Rows from block 8 of a small image embedding model, named by matrix and row number. Rows with one number belong to one channel. Each number is 50 + 15 x the weight over its row's rms, rounded and kept within 0 to 99. All counts start at 0. After the name is the row's rms in percent of the matrix's.
After each channel's rows are labels from the 100 images, of 14976, where the channel reaches its highest value: "responds to" is what is common among them; "lies over" is the class under the peak. Only what is clearly more common there than usual is listed. The data: rendered dice on a table. In brackets: how many of the 100.
# convs0: expand pointwise conv (model.blocks.8.convs.0.weight, 256x64x1x1), inputs 32-63
# convs2: project pointwise conv (model.blocks.8.convs.2.weight, 64x256x1x1, transposed), outputs 32-63

convs0.52 090:49 37 61 54 46 83 31 61 40 53 70 62 61 66 51 62 47 49 45 63 46 59 55 32 56 46 01 30 61 50 64 51
convs2.52 103:30 58 24 68 46 13 21 51 64 54 56 59 76 53 49 54 28 45 54 59 41 57 52 51 41 44 59 28 48 55 67 39
responds to: four on top (100); total: 4 (31)
lies over: die with four on top (100)

convs0.57 101:34 62 56 07 77 62 10 48 24 46 58 74 33 32 40 45 58 35 60 45 75 37 44 50 45 20 75 44 56 50 35 66
convs2.57 093:42 70 40 73 57 23 72 41 54 35 35 36 54 39 61 58 54 32 76 48 48 71 59 48 54 68 46 53 28 26 62 62
responds to: two on top (100); total: 2 (46)
lies over: die with two on top (66)

convs0.139 103:30 30 41 41 31 25 60 70 51 77 53 55 56 55 59 39 30 46 37 59 58 59 35 69 40 59 35 38 66 33 52 23
convs2.139 105:54 65 36 55 39 38 46 63 46 34 61 52 61 69 43 67 51 69 62 52 39 63 72 52 24 50 13 42 31 40 70 45
responds to: four on top (100); total: 4 (28)
lies over: die with four on top (100)

convs0.15 089:38 32 40 59 40 49 55 67 64 68 46 63 66 58 58 43 58 63 38 55 46 76 40 39 44 64 14 34 46 68 72 51
convs2.15 100:50 35 45 56 66 37 57 40 57 43 30 44 64 56 34 44 67 66 69 54 41 44 64 63 55 50 44 52 28 47 61 31
responds to: four on top (100); total: 4 (32)
lies over: die with four on top (100)

convs0.255 086:80 54 28 42 80 28 59 34 67 56 41 49 41 46 59 34 49 65 46 61 62 41 37 32 64 61 51 60 16 79 24 38
convs2.255 124:29 41 55 49 17 41 46 62 27 30 49 49 59 59 57 50 61 73 36 71 32 65 37 68 35 30 43 38 65 63 72 63
responds to: two on top (73)
lies over: die with two on top (41)

convs0.217 096:45 15 25 95 21 20 72 60 48 52 66 18 40 73 40 53 56 45 63 46 34 53 54 53 46 66 51 33 60 51 49 42
convs2.217 073:42 49 38 48 48 63 63 80 39 46 65 67 36 49 53 34 48 44 45 46 37 35 53 25 30 52 35 36 32 46 35 52
responds to: four on top (69); dice: three (60); black die (36)
lies over: die with four on top (61); die with two on top (30)

convs0.235 085:33 42 60 45 29 39 36 75 57 51 67 51 40 55 72 33 49 58 54 47 53 81 18 45 30 70 34 31 59 79 63 51
convs2.235 083:40 63 33 65 72 47 51 51 57 71 49 41 74 58 64 53 63 61 49 44 43 70 74 55 45 57 50 59 34 28 68 23
responds to: four on top (100); total: 4 (27)
lies over: die with four on top (100)

convs0.149 100:62 54 81 55 36 47 41 34 43 57 74 22 72 40 62 41 69 31 50 77 60 54 34 58 45 54 52 59 63 47 32 67
convs2.149 099:56 68 37 53 62 55 62 40 40 35 37 31 45 59 69 43 70 73 44 49 28 53 76 62 26 37 65 75 08 57 53 58
responds to: three on top (100); total: 3 (40)
lies over: die with three on top (100)

convs0.111 103:31 56 65 33 61 49 38 63 51 80 43 58 52 59 59 40 39 39 56 59 62 62 53 70 47 52 49 12 68 28 44 39
convs2.111 122:47 47 58 45 61 73 55 58 55 80 70 67 86 23 42 38 66 53 32 71 34 57 70 35 28 38 19 54 49 38 70 34
responds to: four on top (100)
lies over: die with four on top (100)

convs0.130 100:55 50 64 43 21 46 58 59 65 65 53 80 51 63 78 48 61 54 53 63 56 50 46 63 50 49 32 24 55 53 43 56
convs2.130 105:52 85 45 62 34 25 45 55 54 64 62 47 65 48 27 61 32 52 58 55 52 38 53 58 34 44 55 59 61 44 68 64
responds to: four on top (100); total: 4 (26)
lies over: die with four on top (100)

convs0.252 098:25 62 55 72 50 17 50 49 13 24 64 73 48 48 58 37 50 64 51 52 43 39 35 46 28 59 52 29 61 64 43 43
convs2.252 090:41 36 45 48 24 76 51 69 53 22 24 37 46 38 65 61 55 82 70 22 46 62 46 48 48 60 46 46 45 19 37 54
responds to: two on top (100); total: 2 (35)
lies over: die with two on top (100)

convs0.191 095:38 40 67 53 46 23 15 33 20 26 63 52 39 35 49 36 44 51 18 35 69 61 55 50 58 42 74 58 41 60 37 59
convs2.191 086:42 29 41 75 54 62 51 43 30 43 26 31 48 20 49 45 61 25 62 27 34 68 47 45 54 71 49 48 34 34 46 35
responds to: two on top (100); total: 2 (38)
lies over: die with two on top (99)

convs0.212 099:71 60 55 57 51 39 42 27 21 40 90 62 44 34 37 59 38 42 41 45 51 54 51 50 27 33 85 44 43 62 38 43
convs2.212 092:41 54 35 69 52 59 41 69 59 59 32 43 40 49 47 59 52 63 62 27 56 58 60 51 44 78 90 38 49 68 46 37
responds to: two on top (97); total: 2 (34)
lies over: die with two on top (97)

convs0.174 096:64 36 39 28 61 58 52 51 61 35 61 62 29 49 37 12 51 35 38 59 74 19 24 60 35 52 52 48 55 61 32 52
convs2.174 096:75 40 70 43 68 44 60 22 60 74 54 46 39 18 75 34 78 44 54 47 52 59 68 47 41 51 71 59 32 25 72 33
responds to: three on top (99); total: 3 (40)
lies over: die with three on top (99)